Weights of a small image autoencoder: encoder activation gelu, batches of 384.
Rows from block 4 of the decoder of a small image autoencoder, named by matrix and row number. Each number is 128 + 32 x the weight over its row's rms, rounded and kept within 0 to 255. All counts start at 0. After the name is the row's rms in percent of the matrix's.
After each channel's rows are labels from the 100 images, of 14848, where the channel reaches its highest value: "strongest on" is what is common among them. Only what is clearly more common there than usual is listed. The data: histories of elementary cellular automata, time running down. In brackets: how many of the 100.
# conv: 3x3 conv (decoder.decb.1.0.conv.weight, 96x96x3x3, each kernel summed), inputs 48-95

conv.42 094 [ 77 188 148 113 144 107 104 194 113 176 188  96 115  78 106  99 154 135 129  88 111 147 135 138 115  92 128  84 166 129 147 148 117 147 161 149 106 167 147 153 156 201 111 111 121 113 121 132]
strongest on: 000 turns on (96)

conv.86 090 [177 169 143 144 153 100 132 132 141 124 145 123 124 217 112 117 168 107  86  68 129 141 141 201 108 140 131 187 153  95 142  62 128  72 183 166 165  91 107 115 152  85 143 145  40 106  87 141]
strongest on: 111 turns on (75)

conv.0 092 [119 132 143 118 173 157  82 164 137  59 110 120 195 140 148  90 144 130  97  85 122 102 120 105 177 137 123 110 118 135 149  88 182 104 112 108 151  93 134  78 164 129  76 115  77 101 104  97]
strongest on: large cells (68)

conv.21 099 [121 153  94 115 121 193 101 149 100 199 151  94 102 152  69 143 209 161 132 107 142 117 121 126 165 133 199  71 175 187 138 107 154  89 131 136 146  77 131 135  97  98 167 174 145 102 156 154]
strongest on: 001 turns on (79)

conv.27 111 [161 184 131 139 193 183 130 122 122  92 130 128 171  77  65 145 231 102 125  60 123  98 138  98 143 138 135  87 179  98 102 105 128 135 153 143 142  62  97 147 109 121  96  93 123 135 172 141]
strongest on: 001 turns on (93)

conv.14 091 [111 115 161 125 164 130 107 100  71  77 112  80 182 131 124 152  63 114 123 185  93 175 195 141  91 164 115 135 119 127 145 117 142 144 165 135 124 114 185 125 144 123 128 132 112 175 157 102]
strongest on: 000 turns on (86); 111 turns on (79); large cells (72)

conv.67 117 [112 164  89 185 127 183 144 147  79  91 209 126 113  90 113 119 192 151 115  87 155 146 146  84 138 119 118  91 127 122  88  91 159  93 119  62 110  79 115 135 124 181 173 136 113 109 148 124]
strongest on: 000 turns on (91)

conv.2 099 [119 104 173 137 170 125 107 137 140 143 106  79 184 138 179 121  83 123 139 160 135 146 159 110 149  96 123 193  54  96 167  57 117 140 139 153  76 159 102 111 156 171 135  54 163 141 151 165]
strongest on: 000 turns on (94)

conv.24 098 [147  90 144 120 181 109 137 118 139 121 117 161  74 117 110 142 194 133 125  57 117 146 137 255 117 136 130 145  79 141 153 107 161 139 131 113 117  96  97 188 167 136 112  71 122 143 120 118]
strongest on: 111 turns on (79)

conv.44 099 [139 117 125 145 110 128 116 119 193 161 108 162  93 128 122 151 167 143 145 103 112  60 157 180  87 120  60  99 186 139 130 130  90 143 161 129 141  99 130 124 145  65  94 100  94 129 134 135]
strongest on: 001 turns on (88); 110 turns on (79); 100 turns on (77); large cells (70)

conv.73 101 [140 181 128 129 145  37 133 116 119  65 128 108 140 144 129 103 122 107 132 171 148 161 136 115 171 129 157 118 121 112 167 134 135 126 169 113 133 164 180  79 148 152 116  38  90 142 159 115]
strongest on: 110 turns on (86); large cells (84); 000 turns on (83)

conv.77 090 [114 124 153 106 157 140  65 121 134  69  66 140 138 120  78 113 127 102  94 122 141 107 116  82  38 173  70 147 149 124 121 166 152 117 145 143 165 130 147  91 166 146  93 136 169 137 157 119]
strongest on: 001 turns on (76); 000 turns on (76)

conv.62 081 [122 117 149 114 180 102 144 153 128  82 131  99 164 142  83  85 152 190 156 121 148 100 160  83 205 119 150 134 209 168 146 163 104 140  89 105 173 155 139 187  98 161 161 121 112  79 105 156]
strongest on: large cells (85); 000 turns on (85)

conv.22 090 [132 139 107 134 134 143 114  19 108 160  72 112 157 129 152 130 140 130 145 134  86 118 144 142  53 143 129 143 170 135  89 146  61  76 160 121  92  97 160 110  86 125 176 122  90 137 141 144]
strongest on: 111 turns on (84); 000 turns on (79)

conv.4 095 [175  94 112 156  98  76 149  56 107  80 109  63 170 114 118 128 140  99 181 140  50 144 127 143 135 127 128 105 109 106 158 205 110 101 121 188 179  95 145 151 181 150 120 164 147 141 108 112]
strongest on: 111 turns on (91); 000 turns on (79); large cells (67)

conv.76 106 [104  88 136  58 114 102 151 116 102 107 147  63 135 150 154 128 124 135 220 174 112 121  92 188 141 157 161  87 104 193 136 144 113  61 174 222 122 113 114 103  89 148 156 128 130 106  90 148]
strongest on: 001 turns on (78)

conv.19 096 [191 125 171 135 118  58 116 114 120  91  69  89  80 124 148 125 119 174 168 133 135 170  91 200 147 116  84  99 124 130  82 165 147 111 162 122 151 122 151 100 146 168  46  51  94 125 105 148]
strongest on: 110 turns on (90); 100 turns on (76)

conv.83 102 [108 123 148 147 148 119 124  91 125 135 114 117 111 156 104 113 139 150 101 112 212  96 176 133 112 102 152 157  86 127 150 135  69  69 129  89  78 170 104 125 150 160 134  98 156 205  97 125]
strongest on: 000 turns on (93); 110 turns on (93); 100 turns on (76)

conv.52 083 [135 112 129 101 109 141 101  86 127  71 108 129 160 106 169 105 117 115 118  93 120 161 137 138 136  74 104 122 115 181 109  77  76 150 131 161 191 160 123 119  96 148 151 129 149  89 149 134]
strongest on: 000 turns on (80); large cells (78)

conv.94 098 [ 84 157 163 127  27 111 143 157 153 118 111  74  86 138 125 127 155 137 117 100 100 152  79 149 142 135 169 114 136 132 113 148 115 139 110 164 108  99 170 164 177 149 164  91 191 148 119 134]
strongest on: 000 turns on (79)

conv.93 105 [135  72 129  85 126 153 148 196 106 129 146 115 165 130 128 155  99 115 102  54 198 142 126 153 187 126 180  88 107 172  74 179 109 127 108 116 159 118 114 140 165 175 106 192 151 119 103 128]
strongest on: large cells (84)

conv.47 105 [155 175 166 109 140 120  97  82 135 129 133 108  86 103 132 162 103 127 141 100 153 123 150 111 132 170 100 120  78  95 150 132  95  49 127  88 133 154 151 134  94 140 147 108 120  77 129 157]
strongest on: 001 turns on (77)